python train.py --win_length=400 --beta1=0.9 --batch_size=128
Rows from block 7, named by matrix and row number. Rows with one number belong to one neuron. Each number is 200 + 30 x the weight over its row's rms, rounded and kept within 0 to 999. All counts start at 0. After the name is the row's rms in percent of the matrix's.
# fc1: MLP up (model.blocks.7.mlp.fc1.weight, 2304x384), inputs 77-153
# fc2: MLP down (model.blocks.7.mlp.fc2.weight, 384x2304, transposed), outputs 77-153
fc1.448,098,192,196,222,187,224,167,151,185,216,221,162,173,231,218,236,216,233,210,235,204,270,150,181,209,273,195,185,171,179,176,216,197,164,171,197,243,215,278,163,243,212,213,227,146,180,160,181,157,225,194,273,255,235,173,186,205,159,155,217,229,195,148,171,213,182,215,205,187,216,224,184,155,178,188,228,220,208
fc2.448,099,229,190,151,161,202,185,217,187,189,203,222,221,221,197,149,176,199,215,209,193,173,278,157,281,181,279,215,179,202,249,183,201,185,196,170,233,185,212,165,244,227,196,191,219,152,200,225,180,217,187,275,229,249,216,161,152,182,217,202,175,150,160,210,189,219,180,218,142,204,175,164,224,177,187,260,187,199
fc1.449,095,260,184,174,170,161,206,184,215,200,200,192,213,176,199,263,200,192,174,225,153,145,242,251,161,189,223,168,215,250,229,197,169,162,187,223,199,220,220,202,174,198,197,199,192,182,179,180,168,215,201,195,209,193,137,186,248,163,247,231,184,251,214,235,192,142,191,194,191,189,224,200,236,201,211,216,202,167
fc2.449,094,196,133,178,161,254,168,217,205,235,165,170,191,238,187,211,191,189,203,178,222,248,197,242,195,214,229,183,205,172,205,176,187,197,197,237,198,267,209,271,234,170,178,175,200,178,213,125,206,192,157,149,216,209,185,223,147,265,194,195,176,172,158,222,219,155,228,223,201,179,239,179,204,192,235,219,218,208
fc1.450,106,198,215,238,213,206,210,226,230,230,164,228,196,216,175,192,171,175,227,209,208,223,238,214,160,203,206,229,155,184,200,179,194,171,225,220,182,175,188,209,164,221,184,181,225,196,177,283,141,255,206,229,262,224,237,257,174,221,195,226,194,175,233,142,159,182,216,224,147,182,162,236,229,166,176,256,201,161
fc2.450,090,187,161,198,202,175,198,166,216,171,191,200,186,199,214,173,227,214,178,166,205,184,199,223,219,204,198,220,247,218,197,247,133,204,181,201,214,182,208,201,197,221,161,193,181,173,159,225,136,201,195,172,201,232,180,156,243,190,168,213,181,182,266,235,193,181,178,164,143,217,204,159,158,179,203,229,210,109
fc1.451,099,187,187,226,195,203,221,258,252,212,159,210,184,176,176,234,252,222,172,228,277,205,264,246,183,222,177,217,135,215,214,256,210,146,190,150,187,175,220,227,193,253,212,223,206,230,188,236,252,232,226,226,241,203,226,232,210,163,199,242,192,183,151,207,232,239,216,183,218,223,215,249,201,208,162,173,217,216
fc2.451,104,189,202,179,191,176,242,169,213,212,249,190,182,149,218,237,222,220,228,198,190,120,230,149,213,160,158,211,179,210,194,226,197,240,184,214,191,155,204,208,220,215,199,265,228,191,180,193,213,199,235,167,150,220,222,182,186,177,226,215,153,162,214,251,217,211,186,210,222,197,176,206,165,230,201,224,214,189
fc1.452,101,233,191,259,190,237,248,168,272,170,216,193,215,215,215,185,174,179,177,213,194,189,201,175,233,202,197,137,180,209,249,220,184,174,221,187,200,144,217,187,178,225,209,170,263,211,194,213,175,206,143,194,150,247,125,255,250,213,201,202,236,232,204,248,180,134,220,228,156,134,161,222,224,216,248,242,205,220
fc2.452,097,226,178,216,211,174,146,237,195,257,190,201,211,133,178,223,211,192,198,203,158,176,226,178,227,227,125,201,154,179,180,240,177,236,199,173,188,170,147,212,178,243,157,195,196,210,255,190,249,218,201,192,166,223,211,205,232,223,201,212,203,233,179,220,189,177,219,269,225,223,183,180,210,195,255,191,215,206
fc1.453,098,215,181,204,204,176,216,188,194,203,187,236,227,161,246,174,212,221,227,110,257,259,196,247,177,234,210,219,217,219,181,192,193,161,280,211,176,187,181,246,212,149,172,212,222,164,222,237,228,193,185,201,216,198,215,228,136,147,180,174,229,178,204,152,246,205,228,194,153,253,204,207,211,171,221,191,168,151
fc2.453,101,239,203,175,230,216,187,282,213,237,192,209,224,235,161,194,224,224,194,177,216,247,184,215,200,197,232,180,135,168,173,178,193,174,160,131,203,199,227,237,210,238,166,173,184,171,192,227,188,210,163,222,184,202,176,176,217,218,177,212,253,228,249,203,258,188,228,216,232,225,182,172,178,172,183,184,183,284
fc1.454,106,200,199,147,212,245,186,205,234,222,141,245,223,200,200,214,242,230,163,218,197,196,181,139,211,236,223,169,221,224,181,202,196,164,187,183,208,233,194,189,227,202,199,260,211,187,186,174,189,178,222,197,144,231,245,212,199,208,147,175,138,156,208,209,200,206,197,185,169,178,165,254,247,164,221,241,179,149
fc2.454,100,220,226,226,178,159,153,189,180,167,162,226,173,138,187,209,205,190,225,240,187,186,180,212,197,229,177,226,212,214,151,175,192,238,241,217,211,175,166,142,194,147,206,160,225,184,253,253,197,248,219,180,236,205,191,229,136,211,227,141,204,218,180,204,194,242,222,195,219,184,162,163,176,218,247,149,175,180
fc1.455,098,184,155,186,218,214,189,175,206,234,207,177,197,218,172,162,216,162,197,263,173,200,178,194,249,206,172,222,199,176,195,193,229,200,183,229,205,195,167,165,232,187,193,205,185,199,148,186,170,207,184,194,274,186,185,203,255,131,218,182,226,132,187,238,145,224,175,219,151,182,209,235,171,228,168,173,239,201
fc2.455,100,196,244,164,217,193,168,227,192,240,222,201,172,214,241,208,179,236,250,214,224,176,228,179,188,153,228,194,219,186,244,197,207,229,193,219,205,202,189,241,212,226,221,203,159,199,216,218,202,212,214,151,237,214,200,193,173,205,114,193,219,177,217,169,213,266,207,172,165,194,202,176,220,218,211,273,205,231
fc1.456,093,149,213,182,269,259,202,188,189,215,215,221,148,161,202,201,164,230,216,201,147,232,202,190,251,238,194,234,199,231,131,196,199,181,170,232,204,230,242,172,168,239,173,180,217,238,181,228,188,251,200,223,178,205,209,197,218,224,200,196,185,234,221,163,231,224,159,160,214,165,187,228,206,209,181,255,219,235
fc2.456,099,151,207,161,242,201,214,169,249,244,206,191,145,235,172,188,246,218,220,195,177,162,198,225,199,163,202,198,247,225,162,215,175,185,233,164,173,147,190,218,187,212,170,169,147,183,176,234,201,216,200,216,246,201,189,101,239,170,190,205,223,241,155,185,229,186,210,176,212,176,191,145,253,164,228,249,200,203
fc1.457,101,233,174,175,226,261,229,180,182,214,211,241,161,159,163,189,190,199,215,159,199,169,212,218,219,214,267,207,203,205,181,191,136,177,208,221,155,179,208,193,188,219,222,250,187,240,192,206,155,246,173,179,197,200,229,213,175,198,223,193,212,134,189,265,169,200,197,187,192,164,186,207,222,218,211,176,193,173
fc2.457,111,204,239,231,220,195,206,166,186,239,233,223,198,142,117,227,210,202,150,200,206,161,168,196,214,160,193,234,186,206,233,178,176,206,165,184,210,188,228,157,170,197,229,244,207,145,210,187,131,235,229,250,194,233,195,183,148,162,239,247,256,197,224,192,267,186,201,197,220,166,183,176,171,164,188,185,209,207
fc1.458,094,249,200,204,196,239,170,193,173,189,198,210,197,223,215,186,194,145,216,238,183,158,142,197,200,200,183,182,252,203,223,230,234,188,185,176,207,200,195,257,220,190,232,279,186,180,176,208,223,142,158,152,221,203,229,154,236,147,147,208,178,196,190,198,162,189,205,217,189,142,201,203,276,193,207,230,222,202
fc2.458,092,250,187,161,137,158,200,212,199,208,237,260,189,174,214,220,238,163,220,281,232,279,233,289,175,210,186,189,192,199,168,213,210,255,239,183,192,146,189,234,216,193,195,237,231,207,207,223,163,215,170,262,195,194,178,178,214,245,139,191,227,205,204,198,173,221,150,175,196,193,235,297,243,203,226,170,177,243
fc1.459,109,249,179,183,207,223,174,204,244,203,160,201,208,152,226,191,164,197,222,274,180,251,180,199,206,195,150,205,284,168,222,160,193,172,238,176,252,218,189,260,190,210,152,247,237,231,215,201,207,166,205,161,186,180,157,210,233,197,196,135,189,178,183,212,97,188,140,199,201,206,189,234,205,217,246,247,218,137
fc2.459,113,173,214,237,229,214,242,186,232,238,173,195,193,237,131,218,242,229,183,205,171,184,210,162,180,264,233,227,198,159,253,176,201,167,192,196,171,191,188,200,141,198,156,190,213,129,235,221,224,175,222,174,192,196,160,217,206,167,199,206,205,153,195,203,211,185,252,204,193,195,223,221,214,219,237,229,307,220
fc1.460,098,215,237,197,211,234,260,220,189,224,167,181,147,223,251,232,233,251,211,180,153,209,190,172,237,178,208,213,209,176,188,204,239,196,196,228,236,226,222,224,185,209,197,239,194,285,179,221,233,272,273,209,225,239,188,181,221,274,247,217,164,208,213,196,228,180,249,193,202,130,206,166,211,188,228,190,185,188
fc2.460,103,260,146,238,193,201,197,213,131,199,146,190,190,206,227,233,195,203,242,296,212,249,174,260,158,221,218,196,175,253,202,141,221,178,180,198,215,179,217,156,163,168,229,223,234,162,197,160,161,208,224,199,195,250,191,197,170,248,111,185,216,218,109,207,193,255,254,196,173,160,234,185,185,171,220,176,187,175
fc1.461,104,162,235,194,192,204,190,189,198,225,188,186,206,242,213,240,250,114,258,244,189,161,184,183,214,234,197,161,234,275,172,186,226,161,248,184,181,169,202,159,192,245,203,209,228,200,214,179,148,208,183,172,214,179,226,180,256,205,220,175,212,120,260,197,180,203,195,195,150,202,172,207,216,177,172,199,179,180
fc2.461,104,194,235,214,228,175,189,242,185,255,199,227,201,164,167,186,180,196,216,218,226,144,200,232,178,161,133,218,270,223,213,208,178,263,192,134,190,201,233,173,247,181,245,195,171,243,198,223,214,184,187,242,242,218,258,195,213,179,210,204,209,276,202,247,232,202,246,218,210,209,183,202,210,220,270,204,170,220
fc1.462,106,206,235,152,251,202,193,248,185,196,215,208,174,203,230,268,122,214,263,209,218,184,285,155,255,188,213,187,222,200,210,228,204,223,250,211,233,218,205,209,198,167,196,238,224,183,163,210,208,121,209,256,184,251,209,205,197,229,189,227,186,205,240,198,205,226,250,119,173,178,165,189,134,177,245,207,194,257
fc2.462,101,223,196,196,217,217,170,167,182,202,173,202,196,222,222,165,189,151,171,215,228,244,204,167,232,239,224,215,265,219,212,236,210,233,260,233,241,202,101,152,159,186,161,203,169,250,186,194,159,167,230,173,157,252,160,210,194,193,180,166,178,163,167,241,172,196,264,177,258,228,224,223,209,232,228,250,136,160
fc1.463,095,166,183,198,202,180,146,210,227,190,202,236,223,168,223,226,200,221,231,249,242,211,196,164,148,189,203,178,214,226,238,177,223,161,202,243,219,173,225,197,192,239,161,262,238,164,187,162,185,213,186,224,179,214,197,210,208,191,115,236,210,223,243,196,232,189,227,260,167,156,152,220,245,201,193,211,121,214
fc2.463,096,192,213,270,213,173,208,199,236,217,202,211,182,200,124,211,184,207,223,217,190,184,178,244,219,177,235,218,219,216,226,270,198,235,239,251,210,222,175,186,222,180,190,242,238,191,233,218,201,195,213,216,193,212,195,198,208,217,189,238,231,189,118,139,231,156,180,129,189,209,200,263,190,218,204,169,240,211
fc1.464,103,216,177,178,175,250,254,180,224,137,200,195,232,197,235,228,188,237,191,202,110,161,178,184,185,201,240,183,189,218,192,195,236,174,212,234,182,232,176,183,242,243,196,219,200,151,210,227,205,194,183,150,174,186,210,258,242,227,158,219,189,236,185,198,159,238,194,170,211,221,248,216,255,180,264,234,175,140
fc2.464,096,211,208,200,172,208,191,197,185,152,168,171,187,263,204,189,200,201,212,237,184,163,191,254,166,194,218,212,168,146,153,161,187,177,224,196,202,253,165,198,203,181,195,153,204,182,230,244,217,227,158,180,254,195,201,179,213,188,197,247,196,175,217,242,217,194,190,207,195,205,243,202,187,121,179,169,209,192
fc1.465,098,268,220,146,240,217,193,172,162,164,233,184,198,187,197,233,143,209,185,181,232,194,203,256,158,195,192,195,203,185,246,227,176,209,182,154,178,238,223,158,213,207,172,232,234,179,162,213,130,246,191,142,191,201,224,218,205,173,205,241,163,196,177,201,193,198,197,261,211,156,198,182,206,173,174,260,154,153
fc2.465,094,212,279,191,188,198,161,235,208,170,211,181,196,218,230,220,190,210,160,207,176,224,170,231,227,188,213,166,115,245,204,209,197,186,236,143,172,174,189,198,213,214,167,222,171,242,180,138,198,162,164,185,175,237,205,194,222,196,214,135,207,222,216,180,217,224,199,154,203,161,188,232,199,208,248,223,225,197
fc1.466,101,196,191,197,204,244,168,190,178,195,188,181,217,158,216,230,176,178,208,195,207,179,177,169,196,202,130,200,182,281,222,202,162,157,199,193,208,211,165,259,191,205,237,221,159,170,188,254,212,194,246,207,198,193,170,180,213,212,153,197,195,171,228,193,210,192,200,203,167,165,199,165,205,193,250,193,230,187
fc2.466,101,205,202,160,176,168,251,259,188,187,209,205,171,182,164,216,240,203,194,198,193,181,172,235,223,169,160,232,214,266,121,191,166,220,223,158,190,226,200,214,222,206,224,204,192,213,204,214,212,179,178,245,142,187,224,240,194,161,209,182,188,266,199,165,260,222,203,171,184,210,193,219,184,210,181,219,226,199
fc1.467,101,166,239,173,247,262,209,233,192,133,192,147,201,169,228,224,187,217,219,205,148,206,254,147,168,151,212,225,251,194,247,204,216,182,176,228,199,159,187,195,135,180,138,152,207,156,175,215,146,227,274,162,176,192,193,197,244,165,212,187,199,182,211,183,221,233,190,198,164,219,167,220,152,232,208,198,158,198
fc2.467,095,191,142,193,164,190,199,216,195,241,195,205,204,165,189,193,106,222,214,183,230,181,187,195,185,248,240,194,206,220,215,218,187,215,200,183,210,191,214,261,153,228,235,224,212,236,196,177,211,137,227,159,183,264,209,175,137,198,202,229,205,210,170,216,199,207,200,201,143,147,198,172,225,232,194,191,227,247
fc1.468,103,179,234,250,242,243,221,187,208,166,175,184,179,176,177,197,182,162,216,166,129,194,173,198,197,203,129,201,254,193,257,240,207,188,239,222,143,162,230,234,223,220,228,228,187,205,200,239,126,181,214,238,203,229,195,222,217,208,222,178,248,200,271,197,116,215,225,185,189,181,198,183,220,172,194,260,185,179
fc2.468,097,248,214,194,235,215,241,236,205,252,205,175,185,193,194,185,230,196,161,196,144,148,161,150,169,203,110,231,213,200,171,204,203,195,199,240,232,177,269,196,162,182,183,189,161,168,242,211,214,211,154,156,155,177,181,236,171,196,214,225,187,193,246,189,165,224,240,213,223,218,169,216,215,217,207,213,232,161
fc1.469,094,269,211,200,229,225,213,186,233,160,202,212,183,218,179,201,229,145,224,209,207,198,214,197,218,182,196,167,242,174,239,194,155,210,216,186,192,187,216,225,177,201,220,191,153,195,179,148,222,215,234,136,211,190,168,175,176,186,134,207,196,171,181,160,160,169,203,182,223,206,194,153,253,208,177,218,229,179
fc2.469,094,178,204,202,216,192,219,183,193,195,211,228,227,169,215,160,221,208,225,253,178,164,195,217,167,169,170,192,206,178,217,158,217,197,209,229,219,234,216,263,163,249,200,259,179,208,198,211,216,190,190,286,199,219,190,269,160,199,211,171,173,245,193,216,249,179,203,182,200,192,253,223,237,253,199,181,244,197
fc1.470,104,188,158,175,164,205,230,251,229,239,168,167,206,170,216,227,205,212,194,229,169,248,211,230,213,166,176,173,216,236,228,182,199,183,210,203,195,156,228,196,235,224,164,161,146,230,176,168,216,262,255,226,251,188,100,217,258,206,196,185,130,174,185,223,190,200,234,184,178,170,231,147,176,179,197,184,222,183
fc2.470,106,177,159,200,236,223,187,219,199,126,160,170,152,232,190,205,200,225,211,184,260,218,171,150,182,218,197,255,192,219,188,214,227,195,213,223,151,234,225,251,243,228,203,206,214,175,168,166,262,167,167,194,190,236,160,186,144,217,154,206,238,183,223,158,219,201,240,156,143,160,251,202,266,220,238,233,209,208
fc1.471,095,218,226,164,217,200,182,212,212,185,173,202,194,167,146,212,224,176,221,262,175,223,181,187,160,190,182,188,206,209,189,156,224,213,211,181,236,175,177,172,235,247,204,202,191,237,191,178,200,303,218,167,227,216,232,216,192,214,229,236,206,204,210,185,181,165,205,188,213,158,197,180,180,213,235,227,206,217
fc2.471,097,170,220,222,206,162,209,208,193,247,187,158,247,229,209,145,224,199,167,163,172,214,176,151,152,139,229,215,215,168,204,264,179,174,183,177,195,199,173,168,198,235,200,204,173,187,211,256,185,193,221,234,191,231,234,203,201,214,180,189,171,236,209,196,223,242,182,192,217,223,217,219,239,174,181,229,188,170
fc1.472,097,208,194,179,186,226,235,205,259,204,226,185,233,207,208,188,195,206,174,166,170,194,184,168,182,188,244,194,231,161,199,139,193,156,245,223,224,226,165,185,214,244,194,211,194,227,178,214,161,230,170,235,222,249,220,210,140,193,184,182,242,155,184,209,188,169,157,153,192,127,220,249,196,216,134,238,186,188
fc2.472,095,179,135,161,194,189,223,162,142,175,199,214,217,247,171,193,224,200,226,188,217,198,189,231,183,228,154,170,169,184,132,184,226,191,194,211,173,196,220,170,236,177,166,195,198,187,200,175,160,235,209,231,211,193,205,221,246,174,257,200,192,248,122,185,180,189,137,197,168,171,169,203,211,172,169,182,210,243
fc1.473,100,200,162,195,174,211,188,242,179,194,256,203,154,207,154,224,187,181,141,225,157,213,188,216,198,211,226,231,182,200,200,242,201,225,180,209,234,193,211,196,258,232,221,179,236,236,207,184,223,213,170,170,199,201,168,189,190,240,135,226,173,230,235,175,149,212,190,164,194,251,190,165,175,162,236,217,206,291
fc2.473,104,171,167,192,191,206,155,181,147,184,189,197,184,229,198,172,224,195,217,245,263,190,151,212,183,252,200,205,187,236,185,219,197,144,141,188,199,240,178,198,225,187,160,178,192,190,161,189,245,136,195,201,195,175,214,153,242,232,187,230,193,173,208,202,161,203,211,221,220,243,171,158,205,214,205,266,223,226
fc1.474,096,262,232,184,224,238,200,191,229,243,247,249,160,229,264,279,198,199,235,203,247,170,195,219,192,207,207,204,164,290,222,258,175,195,214,211,168,209,149,191,183,231,177,215,262,214,173,166,167,243,198,221,219,234,222,204,246,182,162,198,236,237,200,230,185,159,190,205,191,164,192,138,128,197,180,184,177,195
fc2.474,101,160,212,266,198,132,206,234,184,199,185,160,210,237,254,146,178,193,198,142,146,198,182,212,181,172,235,192,227,201,209,206,148,197,251,217,183,158,190,226,224,215,228,236,212,206,196,247,229,163,227,172,220,138,223,194,139,200,178,197,266,147,230,233,196,229,196,178,198,225,187,203,201,202,211,189,227,175
fc1.475,103,182,204,195,207,223,216,234,214,247,197,181,211,206,197,233,209,174,251,204,166,214,147,232,185,199,211,262,235,180,201,229,177,161,167,141,222,174,141,226,147,144,206,208,242,212,183,242,184,190,189,138,212,217,199,177,206,187,218,225,143,222,218,154,175,160,155,212,192,141,164,201,228,221,235,197,200,225
fc2.475,106,191,148,241,210,179,178,159,233,225,238,202,208,153,237,219,175,201,172,214,213,206,193,182,198,208,226,240,197,224,239,138,235,191,243,211,202,206,172,161,170,181,201,209,234,238,175,150,166,270,231,184,181,180,200,181,162,174,173,244,202,219,212,229,206,187,226,139,217,253,202,133,183,178,232,179,139,191
fc1.476,101,217,193,221,207,172,203,129,196,174,276,156,280,226,215,210,196,193,237,225,194,200,178,189,260,192,187,158,207,199,140,154,228,145,177,181,170,197,277,170,196,211,225,190,159,213,181,189,225,221,247,183,180,201,248,203,274,190,180,268,225,200,191,225,191,158,219,232,183,209,193,227,219,170,167,235,179,171
fc2.476,097,196,181,212,204,176,199,263,218,188,259,167,207,244,223,189,198,246,186,228,203,175,195,177,206,185,199,265,229,201,146,207,213,190,221,165,229,221,252,239,243,152,219,181,167,200,184,217,190,194,204,246,203,138,202,155,155,176,179,204,213,163,174,193,229,215,177,208,152,185,182,159,189,145,191,238,199,218
fc1.477,100,223,179,223,207,185,218,173,197,166,201,206,227,153,160,269,177,244,218,148,196,211,152,177,225,235,167,239,222,206,192,207,221,163,180,196,220,197,190,226,203,156,262,209,176,205,246,226,259,206,203,206,236,179,221,233,167,203,183,235,165,177,154,174,139,212,173,181,182,147,241,166,216,214,203,168,152,199
fc2.477,099,192,201,242,198,182,236,228,242,258,199,186,188,157,187,220,233,226,180,182,217,152,224,177,252,180,226,170,242,183,192,205,230,161,233,221,174,170,173,220,237,202,243,203,183,235,190,177,211,229,194,210,144,212,202,234,204,164,223,170,229,186,191,209,198,186,174,141,152,227,126,225,172,169,199,152,180,205
fc1.478,105,206,192,179,189,217,164,196,218,215,247,224,218,113,210,204,182,178,215,218,167,186,240,263,209,210,185,185,173,203,173,146,195,195,164,181,145,252,209,205,139,196,195,180,144,141,244,242,202,177,153,176,146,250,180,237,201,243,205,194,189,218,210,146,184,239,172,212,174,117,192,214,172,150,176,219,207,268
fc2.478,099,208,225,205,250,229,232,190,192,213,146,223,219,195,180,236,167,217,215,170,176,199,204,248,232,205,241,174,177,160,161,165,211,164,178,209,229,210,165,164,201,179,208,170,196,164,238,188,191,246,205,204,119,274,182,189,207,177,261,199,174,167,219,214,185,211,210,187,187,237,213,223,197,187,201,200,200,195
fc1.479,099,234,178,127,221,221,214,215,244,188,164,184,136,260,200,242,167,215,167,202,199,245,185,219,167,135,205,252,144,137,246,235,243,163,186,189,215,227,229,212,226,234,181,204,173,196,211,182,205,244,180,260,222,261,212,232,217,186,198,193,178,221,204,136,190,236,212,234,187,230,215,177,234,250,122,228,192,239
fc2.479,104,170,166,181,241,217,179,212,206,184,182,197,143,197,217,222,203,186,229,224,269,226,187,207,214,205,215,212,164,221,188,162,248,136,183,163,225,210,236,231,229,191,192,134,252,218,219,192,250,184,210,161,212,201,180,193,208,160,206,134,220,159,218,220,181,146,208,196,188,190,200,234,255,184,184,245,202,230
fc1.480,102,271,220,194,208,222,137,208,195,180,151,204,231,194,217,212,263,127,164,195,170,176,149,231,247,216,189,229,120,191,158,211,235,191,165,161,229,228,163,192,186,235,245,210,178,219,180,160,222,204,143,218,216,211,174,240,183,205,200,227,164,204,220,198,199,238,257,228,176,161,256,202,180,187,251,265,164,221
fc2.480,101,201,234,261,201,166,265,136,179,204,175,197,174,167,216,128,241,250,205,182,200,216,217,228,204,248,178,186,267,234,251,200,198,205,153,250,226,215,173,202,248,197,213,179,210,215,182,197,184,185,237,135,224,216,172,193,182,153,211,148,162,223,198,216,162,166,159,194,162,175,190,251,257,221,185,206,182,203
fc1.481,099,192,163,192,209,189,244,185,230,195,223,244,162,131,129,263,202,202,168,192,170,249,216,222,187,209,222,239,164,234,177,188,190,191,166,213,187,217,203,209,244,219,201,175,224,205,189,164,148,219,219,210,210,195,186,207,228,196,131,218,201,201,199,138,177,236,204,156,145,233,235,256,224,198,190,189,144,218
fc2.481,104,237,217,206,233,212,207,182,227,218,247,185,205,205,192,194,159,222,207,225,240,196,199,152,167,152,123,219,197,215,207,192,233,251,182,262,241,232,223,153,200,135,180,182,193,154,176,233,182,244,200,234,175,210,204,170,176,183,260,261,195,207,194,187,189,142,219,191,169,208,222,163,213,191,180,199,237,172
fc1.482,101,232,211,208,184,180,230,188,204,218,191,185,185,240,161,220,183,171,147,200,159,213,244,184,127,123,206,149,216,187,200,174,195,179,166,169,144,186,163,234,212,169,213,189,189,234,166,253,236,222,301,208,245,227,205,189,182,268,197,222,148,230,210,183,197,216,167,162,123,213,147,195,200,191,173,187,224,243
fc2.482,097,178,152,214,225,241,206,169,227,240,131,202,169,198,210,203,208,219,192,160,184,234,193,192,254,221,192,185,215,191,227,246,237,147,214,177,265,179,253,200,174,186,239,205,208,249,214,160,154,172,156,243,146,172,213,165,185,174,192,191,196,204,245,179,191,126,250,250,193,212,224,178,169,210,181,190,242,172
fc1.483,100,177,210,230,280,233,238,202,220,154,180,175,185,175,143,194,230,168,193,186,186,254,222,195,237,219,187,152,223,176,203,205,206,204,264,227,183,185,195,206,233,178,226,173,185,193,170,205,197,241,117,226,222,200,203,201,213,241,178,184,176,243,194,203,195,205,236,184,220,188,194,208,156,193,192,254,173,152
fc2.483,094,157,201,219,175,231,229,225,161,279,231,189,225,196,186,227,179,222,203,199,173,203,138,197,237,180,181,162,193,190,246,173,151,236,171,198,230,196,239,225,174,143,222,219,205,189,184,229,197,179,191,206,204,205,168,243,199,181,247,196,199,153,204,176,193,204,211,205,280,157,209,202,168,271,144,234,213,229
fc1.484,102,192,140,195,175,216,183,189,222,221,231,198,255,228,175,137,208,162,241,122,187,221,164,176,184,206,253,125,177,159,168,167,251,232,245,158,153,146,186,161,223,205,135,174,199,165,250,268,169,230,245,221,200,177,230,211,220,262,167,234,212,189,253,162,213,236,203,242,160,176,237,206,213,230,149,165,180,175
fc2.484,107,188,227,229,211,231,229,184,248,140,203,204,155,135,205,216,212,198,172,159,215,186,197,186,191,162,186,171,210,174,214,196,200,228,213,170,237,160,197,210,208,201,152,223,205,151,159,182,200,244,164,200,266,219,199,226,183,212,178,284,208,199,237,211,197,222,134,177,174,182,205,173,218,242,174,187,208,180
fc1.485,100,171,196,188,180,236,209,127,211,181,247,183,250,209,153,242,150,217,168,196,165,191,226,218,260,202,185,221,230,196,237,198,247,174,190,151,271,148,154,203,178,223,212,244,205,223,194,151,179,257,167,134,226,171,187,187,206,211,216,188,207,201,167,144,194,189,183,224,194,182,206,174,157,171,226,203,220,183
fc2.485,096,224,189,217,223,198,185,211,236,202,195,213,243,171,192,206,196,203,193,206,198,171,248,205,256,200,195,197,195,159,189,172,210,161,171,193,186,203,193,166,233,241,213,179,183,221,178,207,202,204,173,182,187,182,228,157,171,281,195,230,156,212,200,193,152,214,203,260,172,234,103,180,214,168,184,168,212,237
fc1.486,100,148,186,184,194,225,251,198,214,192,210,167,163,245,148,232,153,265,198,193,169,218,177,167,172,220,174,198,244,221,232,250,229,173,170,208,205,240,262,209,198,206,122,204,127,249,249,218,226,243,208,231,229,172,202,210,184,196,168,223,268,167,200,214,197,198,245,192,160,219,165,212,207,156,150,212,233,225
fc2.486,097,208,227,216,158,206,196,187,190,181,198,165,225,250,179,192,231,181,225,228,225,244,181,246,188,176,172,170,168,196,193,250,199,183,139,193,163,188,206,180,207,177,159,195,199,171,237,257,193,216,194,244,225,244,176,184,173,159,186,167,269,252,171,233,225,206,217,165,166,175,168,113,184,111,179,172,186,196
fc1.487,094,243,172,229,180,235,176,219,195,196,195,202,128,211,156,219,228,165,208,187,196,197,174,210,185,193,178,187,183,173,176,181,174,190,189,174,256,165,168,189,228,212,233,197,178,134,165,239,202,197,246,248,264,205,257,196,175,215,258,179,215,179,265,236,247,200,179,211,196,188,260,181,213,186,220,222,150,181
fc2.487,094,178,152,223,170,195,173,157,156,180,261,190,201,175,206,188,201,233,146,212,194,187,163,263,208,213,138,188,237,245,205,173,212,233,197,186,255,259,132,224,205,220,264,235,175,227,200,217,189,230,189,214,178,194,174,212,200,224,233,218,173,229,167,163,144,178,188,156,169,216,213,203,234,195,185,172,143,205
fc1.488,099,199,228,175,232,256,225,205,183,174,251,184,140,165,128,189,152,247,229,154,199,252,261,173,206,232,184,197,156,226,181,228,256,187,177,169,229,190,175,187,185,211,234,143,201,182,181,194,212,195,208,175,163,261,180,241,157,204,235,213,204,185,154,238,208,249,262,211,197,189,221,225,178,208,242,216,119,227
fc2.488,098,231,218,257,237,197,275,169,220,173,192,210,221,205,185,171,221,233,163,180,195,209,154,176,235,229,205,218,200,222,242,237,224,206,174,233,197,174,175,171,217,135,207,215,172,217,200,236,192,193,219,156,255,225,167,195,250,180,224,191,181,185,184,155,197,169,186,162,186,148,221,193,210,150,174,213,232,185
fc1.489,096,170,197,174,175,192,206,185,197,189,238,250,192,161,252,217,195,176,170,184,199,201,186,192,192,219,174,180,253,249,243,228,159,222,223,231,184,199,228,180,221,241,157,196,235,172,232,200,175,176,166,202,153,161,267,182,208,181,179,218,195,182,211,166,183,140,177,195,202,198,249,180,221,195,200,226,125,211
fc2.489,102,190,151,199,171,206,204,215,200,156,184,176,202,196,163,182,177,188,177,223,216,227,205,257,192,235,181,189,202,217,212,217,188,241,196,207,131,192,241,198,171,147,192,195,208,157,165,277,158,188,204,210,182,186,193,191,230,211,149,233,182,242,165,207,197,187,220,180,231,227,190,214,223,153,232,192,238,172
fc1.490,101,206,197,152,179,258,225,230,202,179,235,196,193,230,200,226,157,230,192,171,212,209,165,93,204,167,174,208,210,201,188,206,149,142,162,172,188,155,197,172,222,222,188,160,200,203,171,135,216,209,199,171,232,186,192,221,170,138,203,214,229,262,230,157,195,194,205,251,166,181,123,210,218,185,173,219,182,232
fc2.490,097,191,235,201,196,209,155,200,209,245,239,214,218,191,217,194,168,142,195,194,234,175,157,155,189,228,196,253,240,254,167,206,176,177,212,199,228,154,232,215,190,135,190,194,195,240,176,219,171,153,237,186,207,145,228,134,146,196,152,198,186,249,208,161,181,188,187,267,173,167,199,251,216,158,143,199,212,256
fc1.491,094,213,193,149,194,200,151,191,224,160,182,208,168,188,220,225,174,211,200,212,185,201,170,233,243,217,225,225,218,201,223,254,233,253,200,189,144,181,221,160,215,164,211,200,172,235,219,176,183,241,184,215,195,182,229,198,180,191,170,177,142,173,137,220,149,130,202,132,161,183,177,150,243,242,159,221,229,201
fc2.491,094,217,229,185,271,229,169,230,200,207,201,205,149,206,209,224,180,175,209,198,202,189,264,176,170,199,198,244,200,212,205,253,189,105,150,237,180,180,202,261,161,128,205,198,217,154,176,152,201,184,200,197,261,196,201,109,147,245,221,153,207,208,211,193,170,139,222,265,195,207,168,192,154,243,233,179,168,166